config.toml
horizontal_flip = true
encoder_moe = "soft"
encoder_num_experts = 8
encoder_expert_mlp_ratio = 0.25
encoder_depths = [6, 6]
encoder_kernel_size = 5
decoder_norm = "groupnorm"
decoder_activation = "gelu"
decoder_widths = [32, 64, 128, 128]
decoder_blocks_per_level = 1
decoder_block = "sep"
loss = "mse"
targets = "escape time"
optimizer = "adamw"
warmup_steps = 1740
Rows from block 10 of the encoder of a small model that predicts escape time at each pixel, named by matrix and row number. Rows with one number within an expert belong to one neuron, the router's apart. Each number is 128 + 24 x the weight over its row's rms, rounded and kept within 0 to 255. All counts start at 0.
After each expert's rows are labels from the 100 images, of 14848, where the router gives the expert most weight on average: "colour at peak" is the nearest of a few named colours to the mean colour under the peak; "strongest on" is what is common among them. Only what is clearly more common there than usual is listed. The data: views of escape-time and Newton fractals. In brackets: how many of the 100.
# router: slot weights (encoder.blocks.10.mlp.router.weight, 8x128), inputs 0-63
# up: expert up (encoder.blocks.10.mlp.up, 8x32x128), inputs 0-63
# down: expert down (encoder.blocks.10.mlp.down, 8x128x32, transposed), outputs 0-63

# expert 2
router.2 [138 113 135 136 135 119 117  94 144 123 155 166  85 117 110 124 150 136 132 132 146 131 137 134 151 124 178  26 112 176 139 143 155 117 119 161 120 177 153 136 109 128 119 148 143 146 120 121  89 129 129 136 172 140 130 109  95 123 141 146 131 124 134 107]
up.0 [150 123 160 127 123 146 149 120 134 128 116 117 141 105 156 172 106 147 149 101  94 124 186 152 141 147 126 128  99 112 174 125 106 104 159 161 150 116 112  90 175 124 143 180 165 132 118  96 122 141 142 137 170 108 138  69 130 109 123 132 122 110 120 123]
down.0 [ 94 122 149 121 133 158 122  99 100 153 127 157 151 112 127 154 136 160 111 124 131 130  99 114 114 137 162  82  90 149 119  99 130 116 138  92 139 101 169 140 136 134  98 108 105 134 160  95  98 143 110 128 123 111  96 103 111 174 123 109 102 142 141 117]
up.1 [ 92 159 139 102 118 122 139 136 144 134  88 138 157 116 115  82 137 146 130 184 131 145 117 132 110 137 130 129 121 134 153 124 121 130 124 113 114 104 129 129 119 146 160  97 112 119 140 133 158 175 144 108  81 103 129 157 176 135 129  84 148 149 131 113]
down.1 [125 143  96  91 106  77 172 139 139 100 163 141 101 148 114  81 122  85 106 141 128 123 140 100 178 137  88 184 124 151 136 150 121 160 131 180 131 114 128 169 184 145 112 143 166  86 125 142 118 148  70 122 152 136 143 130 133 139 125 144 108 183 123 111]
up.2 [147 138 138 169 163 170 133 101 142  85 137 133 141 115  96 105 152 138 106 155 146 133 108 152 170  80 125 141 158 130 147 135 119 127 135 103  85 114 139 149 122 143 161 114 116  77 129 109 105 118 109  94 134 154  99 130 149 128  86 135 141 140 150  99]
down.2 [122 118 108 142 105  99 151 106 130 127 138 158 108  98 124  98 151  79 161 101 127 145  88 133 109 125  88 165 159  97  99 118  63 125 130 143 138 156 105 150 104 163 116 131 131 140 108  94 150 121 116 117 122 140 141 121 165 134 158 110 157 139 146 125]
up.3 [147 165 127 119 102 124 112 171 108 187  89 136 175 166 137 154 112 125 142 189 130 153 132  97 112 155 130 141 141 106 127 108  83 164 134  95 163  93 108 129 122 147 137  99 127 124 131 119 178 147 163 147  81  73 157 137 170 121 106 101 120 150 123 151]
down.3 [110 145 115 139 110 155 141 123 139  84 161 139 128 185 128 133 130  99  81 141 101 124 109 129 162 107 115 142 134  97 136 154 124 144 121 163 152 146 171 165 139 160  88 111 122 131 143 170 133 161 133 135 141 101 148 142 148 106 115 156 104 120  97  83]
up.4 [110 140 137 120 148 122  97 115 120 112 141 121  81 100 128 127 135 130 117 103 125 139 157 144 137 120 107 158  74  86 125 126 111 104 128 127 136 144  99  92 176 141 104 155 158 132 119 105 112 120 143 133 133 121 120 115 114 124 158 131 145 148 160 121]
down.4 [127 158  92 128 138 121  95 154  96 140 151 167 118 119 143 174  97 114 144 142 137 143 119 111  89 109 172 103 114 136 105  99  81 155 137  91 155 129 128 119 171 143 166 130 142 121 160  77 164 158 136  85 137 120  90 125 111  90 138 148 126 137 114 146]
up.5 [ 93 126 117 105 130 153 145 177 107 158  95 137 146 162 155 144 112 109 133 181 128 130 135  85 139 111 149 138 125 100 157 125 126 112 106 117 145 114 137 134 133 153 132 129  91 151 133 143 191 163 168 128  90 107 119 155 120 132 120 101 153 133 121 145]
down.5 [122 137  94 145 115 130 153 176 142 101 163 127 150 118 129 119 114  86 120 150  85 121 141 120 135 137  72 183 117 133 110 103 105 142 109 129 116 137 130 115 171 115 123 123 141  84 118 133 159 144 133 136 198 102 119 152 137 118 131 137 115 129 108 125]
colour at peak: black (100)
strongest on: burning ship (45); tricorn (28)

# expert 4
router.4 [ 93 133 159 124 135 117 130 116 125 136 138 152 112 112 112 129 174 135 155 112 149 117 131 122 146 156 119 117 117 134 151 136 107 124 107 201 130 133 136  99 154 134 153 145 136 122 147 126  96 112 120 131 185 150 141  84 103 113 200 130 115 100 119 104]
up.0 [126  97 131 100 135 109 132 148  90 158 134 134 112 137 133 122 155 116 134 122 123 114  94 132 155 117 138 122 126  80 154 160 106 139  52 131 163 183 119 148  85 155 153 125 144 111 175 137 165 124  75 131 119 104  99 127 102  89 159 135 111 108 118 151]
down.0 [126 137  87 121  95 129 147 111 166 149 110 140  72 116  98 128 169 132 152  97 131 143  84 153  96 123  77 109 138  97 103 133 127 133 138 130 128 127 147 101 110 121 105 166  99 163  92  91 133 121 142 124 141 100 160 170  90 125  76 118 125  96 135 156]
up.1 [136 124 116 115  97 149 148 104 101  93 119 126 161 123 148 160  96 130 129 142 130 120 124 173 102 122 126 144 124 125 121 134  98 121 131 132 141 128 168 108 181 138 120 130 137 162  70 114  75  89 127 117 168 118 150 142 156  71  91 144 101 142 112 114]
down.1 [160 116  94 157 136 127 116 142  77  92 127 113 139 128 155 123  83 119 142 151 144 105 171 136 112 115 167 206 112 145 147 125  81 149 131 102 153 133 161 122 171 107 152 101 141 106 169 149 114 109 133 151 110  87  95 130 172 109 132 118 151  87  94  98]
up.2 [121 106 147  81  86 116 167 131 101 155 205 103 145 100 142 125 127 137 152 110 177 118 129 119 140 147  64 112 115 151 143 148 118  90 100 115 148 123  92  91 125 147 168 136 102 129 137 111 117 144 140 138 131 134 122 144 144 128 133 167 134  91 114 124]
down.2 [174 130 137 142 121 165 149 134 121 148 133 154 132 109 138 111 160 163  94 147 135 107 109 137 111 111 108 112 153 116 127  84 162 165 169 135 178  96 147 140 144 137 143 126 113 112  76 157 120 110 148 143 134 136 103 164 106 146 102 108 118 129 122 109]
up.3 [115 106 130 158 135 110 110 114 141 109 144 115 163 141 113 114 133 108 144 110 125  60 124 135 116 131 171 131 131 146  96 149 150 102 146 138  99 152 166 124 123 113 126 116 166 184  94 140 112 111 130 164 162 112 121  96 115 117 129 147 119 149 103  98]
down.3 [110  95 141 113 180 123 100 119 108 145 116 119 167 134 158 123  87 148 140 130  95 121 142 148 123 153 185 127 112 172 150 114 149 129 119 135 150 161 138 126 104 135 127  90 122 101 140 120  97 160 110 164 121 105 150 105 145 102 152 118 166 168 112  88]
up.4 [133 149 136 100 180  98 160 165 110 148 128 153 146 140 117 100 144 124 160 151 133 105 123 103 142 118 130 138 159 139 116 101 113 141 121 129  83 114 163 107 108 141 147 123 114 120 134 133 131 135  93  94  97 162 129 160  86 180 123 153 131 117 105 134]
down.4 [142 107 104 168 156 196 128 100 131 144  93  92 134 125 118 167 163 149 133 117 119  97  92 146  94 146  96 143 152 169 109 126 143 147 126 173  91  88 152 124 101 103 132 139 111 149  85 128 100  98 182  97 123 134 153 126  77 144 122 127 143 121 129 138]
up.5 [139  79 110 132  89 109 122 116 140 122 129 121 191 155 154 142 102 105 130 139  86 118 131 137 142 140 195 105 190 138 118 113 182 106 152 133 135 165 132 143 106 126 129 154 169 113 143 132 145 138 101 136 132 121 136 115 124 128  96 120 123 155 115 124]
down.5 [121 165 160  80 128 122  91 141 134 185 139 136 145 125  99 126 102 151 114 118 116 125 138 145 121 105 140  89 149 162 114 149 148 120  98 177  98  91 129 139 105 137 102 109 144 134 129 149  72 127 143 183 117 109 171 111 139 116 152 144 130 141 167 123]
colour at peak: brown (58)
strongest on: sine Julia set (41); Newton basins of five roots (36); warm (36)

# expert 1
router.1 [117  96 140 125 153 157 145 129 137 126 139 121 154 115 134 133 127 122 148 120 111 113 102 133 169 107 143 136 121 195 108 138 151  97 144 173 142  97 156 165 146 110 108  95 134 165  79 129 106 145 155 147 142 182 120 106 113 143 172 121  84 107 139 117]
up.0 [155 124 138 142 124 116 111 148 160 144 128 137 143 105  84 146 171 110 146 145 132 112 101 126 130  84 100 136 122 105 141  80 116 125  90 127 131 156 158 126 126  82 126  93 139 159 132 119 138 137 119  81 159 138 141 113 116 147 150 138 129  57 149 140]
down.0 [158 109 128  98 108 129 150 107 108 141 145 150 133 153 134 112 129 117 135 165  90 114 132 130  86 117 101  79 116 148 107  80  93 157 126 160 109 125 121 157 114 126 144 149 144 114 111 148 131 152 145 107 156 174  99  88 113 136 140 165 120 151 124 118]
up.1 [102 109 193 112 134 146 175 102  93 154 176 117  91 103 152 140 120 159 108 116 157 130 116 134 112  48 141 120 148 110 118 106 100  83 127 138 126 162 123 112 114 135 162  97 122 156 116 129 145 140 141 115 191 144 122 147 172 106 105 160 109 128 127 118]
down.1 [120 168 127 139 140 111 106 150 140 101 147 143 130  83 124  79 117 133 130  96 126 169  81 153 135 130 113 118 106 138 153 133 132 140  88  88 115 131 107  87 139 105 126 125 143 147 155 139 122  97 140 107 140 140 138 157 129 164 161 124 106 157 152 152]
up.2 [129 111 123 156 129  71 141 110 155 114 136 123 111 119 105  97 118 118 132 107 158  89 164 142 135 173 110 121  94 136 127 153 131 114 137 149 105 158 130 144 144 156 122 170 168 132 113 132 102  68  68 100 148 112 133  93 133 111 134 134 151 121 134  93]
down.2 [ 96 146 133 117  90 149 137 168 146 161 101  91 143 155 117 142 141 141 104 103 131 130 113 135 135  85 184 141 161 112 126 115 102 108 133 144 124 150 124 133 156 148 117 134 151 109 127 128  80 116 121 173 136  99  99 146 164 136 131 127 149 112  91  90]
up.3 [110 123 124 143 166 136 160  79 132  90 130 111  91  88 157 137 141 165 114  85 118 128 118 142 147  65 146 115 155 109 120 111 108 123 151 141  74 123  98 107 147 130 106 124  78 133 112 135 127 134 142 130 156 119 140 112 158 120 115 143 141 181 119 114]
down.3 [126 129 138 152 126 141 116 106 142 172 124 102 107 122  71 141 183 165 153  87 153 135 116 119  84 106 121 126 122  64 144 162 124 141 136 157 131 116 116 132  78 104 137 132 150 175 140  99  99 135 128 117 141 106 150 154 150 147 102 130 150 139  91 114]
up.4 [126 141 132 132 144 101 172 140 111 124 120 168 130  96  52 102 149 150 130 144 145 134  99  91 116  91  95 143 105 135 141 110 146 154  83 131 105 122 177  91 127 128 137 123 129 169 105 113 139  99 111 168 132 111 110 161 150 116  96 121 112  84  95 126]
down.4 [121  79 130 160 166 136 111 152 123 139 101  80 140 129 168 109 128 135 125 136 107 120 112 149 159 132 118 106 161 151 107  88 167 154 137 135  96 155 158 116 123 137 148 104 152 120 140 145 130 125 146 154 154 121 144 157 123 110 175 116 126 143 136 113]
up.5 [146 107 116 126 166 126 156  82 116  89 130 123  79  86 110 135 128 157 104  85 135 120 135 152 133  91 150 125 146 116 145 144 120 136 124 122  92 126 150 108 155 137 114 115 135 134  93 110  96 157 127 122 165 123 155 133 158 114  86 127 113 154 148 126]
down.5 [133 149 100 130 113 117 111 118 141 214 140 117  63  92 145 127 157 186 191 121 149 129  99 134 131 131 155 116 147  90 134 146 167 138 118 152  83 120 127 107 123 106 105 128 116 164 117 117 110 149 146  84 149 114 149 154 114 134 122 129 130 147 124 164]
colour at peak: pink (66)
strongest on: pastel (89); Newton basins of three roots (69)

# expert 7
router.7 [127 143 141 136 163 151 123 128  85 134 149  78 104 121 151 154  57 105 134 148 137  93 181 123 120  84 138 134 118 104 121  92  93 112 129 160 175 146  88  96 116 115 145 185 153 116  83 117 114 142 160 128 130 132 140 121  95 109 132 118 158 137 146  98]
up.0 [117 119 150 114 122  90 146 129 150 126 128 155 179 123 110 108  97 115 150 118 166 128  96 157 115 135 108 106 162 174 130 132 127 136 122 112 122 119 146 134 125 169 141 110 150 164  90 120 133 148 150 128 158 115 155  38 160 103 131 139 129 139 148 130]
down.0 [119  91 132 140 143 131  76 121 118 149  88 135 105 133 111 134 107 117  97 144 153 100 152 169 141  87 150 194 159 109 159 124 115  90 159 138 170 127 127  99 156 155  90 122 138 160 127 122 111 128  78 142 153 114  83  92 162 104 109 157 125 134 111 132]
up.1 [119 123 171 125 152 126 128 118 156 105 106 120 125 128 102 114 193 131 105 126 164 137 102 142 118 158 124 121 142 135 133 169 101 136 113 159  94 123 149 180 116 153 142  94 118 112 146 115  73 138 154 122 114 156 165 130 104 155 124 133  88 169  77 117]
down.1 [115 137 127 153 130 102 126 112 102 165 131 167 103 135 107 142 177 115 156 115 185 150 146 126  97  72 143 160 142 100 123 138  98 149 175 106 118 140 150  92 171 158 126 169 108 150 120  89 126 124  86 121 147 135 115 141 132 145 142 117 169 108 128 150]
up.2 [115 133 143 141 115  69 125 138 112 107 133 100 158 126 109 123 112 119 143 135 183 121  96 161 103 167 103 136 163 138 141  86 127 124 118 141 146 160  75 121 124 144 135 101 200 140 123 132 128 121 139 117 134  75 119  93 118  90 119 123 135 119 106 129]
down.2 [119 158 163  84 143 134 149 140 132 143  81 170 131 175  99 125 107 179  97 112  68 125 139  86 134 142 114 187 125  76 112 138  99 127 105  87 171  94  69 144 116  81 105 125 121 123 120 140 123 147 123 106 159 106 129 119 109  90 123 148 141 118 104  82]
up.3 [138 134 137 143 139 138 128 130 115  83 131 108  93 114 126 134 110 143 140 120 181 149 130 118 138 126 117 152  91 119 136  91 111 137 109 114 105 140 104  79 125 101  72 159 128 139 113 128 102  99 106 129 136 134 108 108 134 132 125 123 145 156 156  97]
down.3 [ 99 172 111 123 125 109 150 127 143 103 160 140 140 150 107  79 116  81 151 149  93 113 125  98 112 152  74 154 151 100 153 106 140 168  88 169 138 123 122 145 113 138 108 121 143 155 127 123 157 126 149  93 146  88 142 119 119 129 153 133 119 130 121 150]
up.4 [163 144 106 117 134 117 128 141 120  86 118 133 147 171 149 147 101 115 146 117  92 112 139 152 103 105 161 125 108 142 106 128 126 136 120 136 148 140  86  89 154  94 119 153 186 118 133 144 143 120 116 109 126  81 119 121 127 138 123 131 155 114 162 138]
down.4 [108 152 149 121 172 151 115 147  99 111 131 101 148 122 116 130  95 149 123 162 120  86 151 130 160 131  85 133 127 136 127 114 132 123 136  81 134 136  98 126 111  93 166  95 117 155 145 134 137  87 123 143 106  98 135 133 105 105 129 141 102 131 166 123]
up.5 [150 109 140 130 114  93 146 126 150 120 129 143 151 104  94 127 155 109 123 144 177 143  47 131 152 208 110 140 160 115 128 143 155 123 137  88 104 146 136 150 106 150 106  73  97 123 134 141  77 151 130 137 127 162 128 150 115 108 141 105  77 129 119 149]
down.5 [141 135 133 155 125 127 155 114 127 133 151 160 120 129 111 136 162  94 154 117 145 150 113  92  99  96 138 152  94  65 140  97  88 142 112 135 148 135 171 120 147  81 136 121 171 160  92 134 147 133 130 138 148 146 120 186 115  88 105 152 159 131 103  97]
colour at peak: grey (36)
strongest on: grey (32); Julia set (30)

# expert 5
router.5 [152 130 134 142 112 143 141 136  94 132 164 143  93 108 152 113 129  90 150  95 148  89 153  93 108  89 142 146 128 102  77 105 117  94  89 109 124 143 141 133 147 171 127 142  93  94 110 120 141  98  90 133 131 133 132 152 128 115 142 155 113 127 125  94]
up.0 [172 141  93 128 113 102 121 122 131 137 119 151 121 124 132 130  88 124 120 114 183 138 150 153  90 136 136 114 191 147 146 139 106 117 114 129 115 156 139  84 100 145 114 134 143 143 100 129 143 135 143 128 103  89 138 140 139 143 121  85 146 118 117 112]
down.0 [145 116 156 113 125 154 117 136 138 198  93  85 151 100 114 102  89 183 138 148 124 113 130 161 115 104 158 137  80 107 131 108 117 118 107 127 123 101 129 111 137 138 145 146 137 122 123 138  77 141 108 110 147 154 135 155 122 139 144 121 140 160 137 113]
up.1 [157 133  77 110 137 122 145 150 129 136 126 168 121 106 138 125 127  92 143 122 150 124 102 136  95 106 124 140 172 139 132  90  97 153 116 117  90 138 151 112 104 137 111 101  97 114  91 149 154 143  94 144 110 109 144 138 129 142 103 110 123 106 105 111]
down.1 [112 117 167 137 156 121 134 141 111 190 102 102 129  88  97 100 104 180 126 136 161 124 143 107 119 135 196 164 114 122 147 115 150 132 154 133 100 120 120  91 154 142 122 139 153 122 141 121 114 130 112 143 142 169 142 178 119 150 165  97 153 130 145 119]
up.2 [104 139 100 130 149 160 159  99 161 124 126 131  91 123 112 126 121 121 134 144 170 122 112 107 138 113 138 114 163 152  78  63 136 129 142 151 123 117 156 161 116 128 128 146  71  77 117 138 122 136 119 146 145  86 136  75 115 108 159 141 114 139 128  71]
down.2 [136 156 182 120 136 131 121 107 166 165  96 100 145 167 156  75 149 161  81 123 109 131 105 132 146 173 111 119 128 120 150 154 104  89 124 112 134 115 150 149 101 138 137 129 113 149 159 156  95 120 101 119 140 142 144  76 136  98 126 104  85 132 147 116]
up.3 [137 123 141 160 117 117  70 124 150 134 126 150 152 106 131 140 172  93 156 125 114 105 140 141 126 128 158 153 139 121 141  93  91 115 127 139  82 157 128 131 109 119 133 106 145 167 134 139 141 105 117 104 142 139 127 127 142 137 121 130 121 105 142 141]
down.3 [ 96 102 140 117 135 128 134 107 111 154 138 149 117 106  95 133 121 129 134 155 161 135 132 100  80  98 171 182 100  72 139 139 110 114 133 131 128 119 103  85 142 126 139 146 115 115 108 117 145 114  99 123 155 170 142 129 126 152  86 121 184 138 129 122]
up.4 [154 139 148 141 136 100 106 146 155 148 128 150 105 128 106 106 130  66 167 162 150 119 132 110  99 135 129 161 103 113 116  77 106 157 138 145 122 130 142 143 106 166 130 127 136 137 106 142 170 107 103 106 136  76 139 118 143 111 133 134 114 127 120 117]
down.4 [131 146 156 152 149 158 127 121 111 185 115 135 123 101  96 128 126 157 119 142 118 101 123 119 132 134 157 160  90  33 157 140  89 113 142 132 173  87 137  86 129 188  81 113 152 137 120 124 132 129  96 120 104 135 108 154 153 156 115 129 174 118 116 128]
up.5 [135 102  97 123 141 142  90 129 123 153 136 112 169 144 140 135 135 135 115 130  78 118  75  94 138 126 135 114  90 110 132 129 140 127 125 122 118 125 144 133 157  86 127  85 144 181 137 141 140  96 133 119 149 157 117 120 162 124 114 152 118  92 153 195]
down.5 [157 125  95 144 123 116 131 154 165  97 140 197 108 123  97 138 115 119 145 153 149 151 122 125 103  78  98 123  98 103 121 129  77 125 142 126 159 104 134 161 152 103 114 141 110 128  97 126 173 134 118 151 150 165 130 101 108 135 122 116 132 108 100 123]
colour at peak: black (73)
strongest on: dark (52); grey (37)

# expert 3
router.3 [136  97 121 162 165 158 133 136 108 128 118 134 112 128 100 159 128 113 113 146 142 106 110 130 172 114 144 171 138 129 100  78 142 121  99 130 127 140 113  84  89 143 140 154 143  84 109 177 121 145 106 157 126 129 136 141 119 133 137 124 144 142 157 107]
up.0 [ 75 137 138 130 130 128 163 126  98 147 127 111  66 113  90 154 137 138 134 137 169 135 118 107 126 138 143 101 132 104 169 150 144 109 116 161 151 141 148 112 120 136 124 193 139 138 146 105 152 117 123 158 148 114 141 117 127 125 156 121 111  90 138  92]
down.0 [143 102 102  98 153 161 138 119 137 133 138 129  88 154 156  99 112 107 136 130  83 151 139 101 166 116  31 118 127 151 110 118 105 118 119 158 124  88 123 149 152 124 146 101  86 114 117 139 135 143 119 148 137 126 107 102 122  85 109 133  93 113 127 147]
up.1 [122 119 126 149 113 115 128 115 107 166 137 178 127 122  93 118 158 127 159 139 143 152  81 141 104 117 145 150 143 103 132 130 105 125 102 127 152 162 129 107  97 157  85 113 103 131 145 121 157 102  90 140 116  83 144 120 161  99 125 119 124 181 125 127]
down.1 [113 152 140 133 130  94 147 137 138 143 123 129 119 141 167  95 104  99 158 154  91 153 111 107  99 129  89 185 152 111  86 119 106 136 115 119 139 156 100 156 131 153  87 113 131 113 103 150 157 143 103 140 139 113 144 151 160 137 124 130 158 122 116 145]
up.2 [158 147 138 130 120 128 144 156  95  94 126 119 134 137  99 119 117 147  97 133 140 130 127 102 120 115 120 179 110 106 146 135 134 124 113  98 167 143 124 115 147 158  90 120 120 190 134  90 146 105 109 120 113  51 141 173 159 125 126 139 121 139 112 118]
down.2 [130 137  94 113 142 119 129 154 121  64 147 150 139 137 158 122 111  79  97 149 120 132  93  78 113 157  76 202 110  92 121 135 130 142 142 166 123 129 117 135 134 132 104 100 112 121 128 102 167 133 139 131 150 103 126 173 144 132 138 149 141 109 129 136]
up.3 [122 124 128 142 119 148 133 122 125 140 139 117 117  96  94 153 104 143 141 129 173 130 101 153 136 103 141 120  96 134 158 151 121 105  85 162 145 139 144 106 133 160 108 128 151 158 120 100 168 110  82 110 102  78 167 122 160 131 153 101 114 128 161 119]
down.3 [132 122 113 104 132  74 139 138 124  75 122 153 134 166 140  92  71 139 111 155  99 138  99  90 138 121  82 129 166 127 108 124  79 174 134 128 103 134 145 159 142 155 103 117 126  79 134 138 119 162 115 119 148  93 123 110 153 134 132 148 127  66 110 126]
up.4 [148 140 126 110 110 139 105 131 143 125 140 131 124 143 127 125 139  95 124 152 179 113 151 110 122 127 128 153  81 138 120  89 144 156 123 102 121 131 107 106  95 108 134 119 175 106 120 189 147 129 102 149 141 112  82 120 115 110 158 125 151  88 112  88]
down.4 [ 94 164 174 115 155 116 150  95 129 174  93 161 100 134 102 121 146 167 119 127 160 104 141 119 127 142 157 154 123  92 205 135 142 121 142 105 121 148 148 108 157 151 131 125 133 161 112 132 133 125  96 159 114 121 110 144 165 133 117  86 116 128 137 127]
up.5 [121  97 147 100  96 105 137 112 102 114 136 149 110  80 163  96 166 145 124  59 133 120 120 132 125 112 120 111 126 127 152 170 138  91 144 142  92 128 158 124 181 115 118 118 100 160 170  80 102  73 137  97 134 115 119 116 149 146 182 136  80  84 132 140]
down.5 [134 100 149 128 124 126 129 149 151 133  92 132 111 117 109 139 190 171  98 119 157 137 142 106  61 174 155  95 111  97 138 104 140 121 159 112 126 130 147 113 124 135 159 146 132  94  76  97 103 122 120 149 127 133 141 124 168 111  93 143 128 113  97 145]
colour at peak: blue (25)
strongest on: tricorn (64)

# expert 6
router.6 [116  96 106 147 115 128 134 112 118 134 131 109  51 137 102 139 143 145 106 123 143 114 128 101 160 106 165  99 132 130 117 121 163 112 119 176 110 133 117 135 135 110  96 160 122 105 115 133 157 144 150  86 109 114 154 127  90 126 182 164 148 153 123 140]
up.0 [170 104 116 103 116 130 158 108 146 111 159 140 175 143 111 102 118 137 132 102  90 109 158 150  95 103 135 146 118 104 116 125 124 101 160  89 102 121 111 102 126 120  83 121 148 162 109 121 186 155 106 127  85  99 151 150 129 134 105 132 157 131 138 145]
down.0 [120 165  99 112 108 106 151 154 121 109 143 118 178 123 135 131  67 123 119 160 136 105 122 105 138 160 169 148 111 147 150 159 133 144 139 144 188 105 146 168 169 119 140 158 117 138 142 140 114 165 132 101 167 112 123 121 100 151 139 106 131 102  99 114]
up.1 [149 147 124 135 131 104 128 123 136 137 139 128 137 154 154 140 111 117 121 111 130 115 105 125 100 118 140 128 138 186  91 164 117 117 127 146 140 134  69 137 127 123 150 125 153 136 135 144 147  98 140 117 164 124 131  86 142 150 185 170 138 125 111 129]
down.1 [132 126 147 179 148 122 113 121 129 153 101  91 131  88 109 113 155 152 132 109 120 151  90 156 123 119 165 116 137 105 138 132 137 133 147 148 125 113 112  91 137  89  90 107  97 122 151 113 128  92  92 114 136  82 164 158 140 125 149 122 139 147 133 117]
up.2 [142 128 149 152 111 125  92 147  79  93 125 148 149 139 123 111 133 156 133 151 137 146 140 149 140  95 138 146  98  90 158 137 148  93 150 110 121 134 133 101  95 147 119 148 121 141 143 153 100 154 165 141 145 150 101 193 127 117  79 119 119 137 137 108]
down.2 [123 137 140 138 151 156 123 152 135 120 114  97 123 115 100 122 134 135 159  76 126 120 121 175 156 127 121 156 161  77 115 113 124  89 153 122 106 107 120 105 138 127 138 112 154 152 125  81 131 139  87 134 146 110 155 160 102 140 113 115 123 133 159 150]
up.3 [142 110 135 121  98 128 164  92 173 147 136 119 127 145 105 129 148 144 106 112 146 133 140 130  98 142  99 144 130 107 142 132  70 164 112  98 127  84 105  70 176 101 144 116 122 142 114  91 112 134 100 109  91 131 137 129 103 125 141 135 147 135 130 119]
down.3 [102 107 118 140 103 141  86 137  86 125 115 139 183 134 134 141 148 170 125 138 127 165 179 133 110 132 197 133 122 141 133 125 112 150 136 143 109 144 107 135 156 117  96 165 136 112 152 122 153 173 124  93 106 115  77 124  97 138 143 161 160 132 111  70]
up.4 [171 123 124 104 120 152 160 134 120 135 121 135 141 163 112 146 115 139 113 140  96  98 144 131  96  89 149 139 123 117 116 108 130 111 198  92  92 157  81 134 146  84  98 141 129 157 134  94 165 171 138 126  88  91 127 138 123 116 115 148 141 131 127 123]
down.4 [157 161 107 145  89 137 147 152 159 131 105 140 173 135 134 133  96 161 140 139 126 102 160 156 165 166 157 153 118 118 111 128 134 118 138 141 145  96 107 135 123 119 140 128 133 129 129 137 136 162  91 124 127 148 140 110 156 141 118 137 159 106  89 124]
up.5 [114 117 142 104  88 117 177 101 163 118 146  96 115 110 123 117 145 131  98 130 158 104 115 113 133 156 107 134 135 124 123 126  84 150 109 122 152 114 110 117 188 141 121 132 129 101 117  96 118 141 115  98 116 162 105 115 110 106 145 139 146 136 151 133]
down.5 [145 155 100 121 108 134  93 132  92 118 112 161 133 123 144 150 144 132 121 152  98 127 155 122  88 113 168 104 140 132 118  84 139 183 127 119  99 161  99 116 181 117 115 153 115 123 149  85 131 130 140  77 102 101  88 124 123 138 142 144 181 113 119  91]
colour at peak: grey (41)
strongest on: pastel (54); Julia set (27)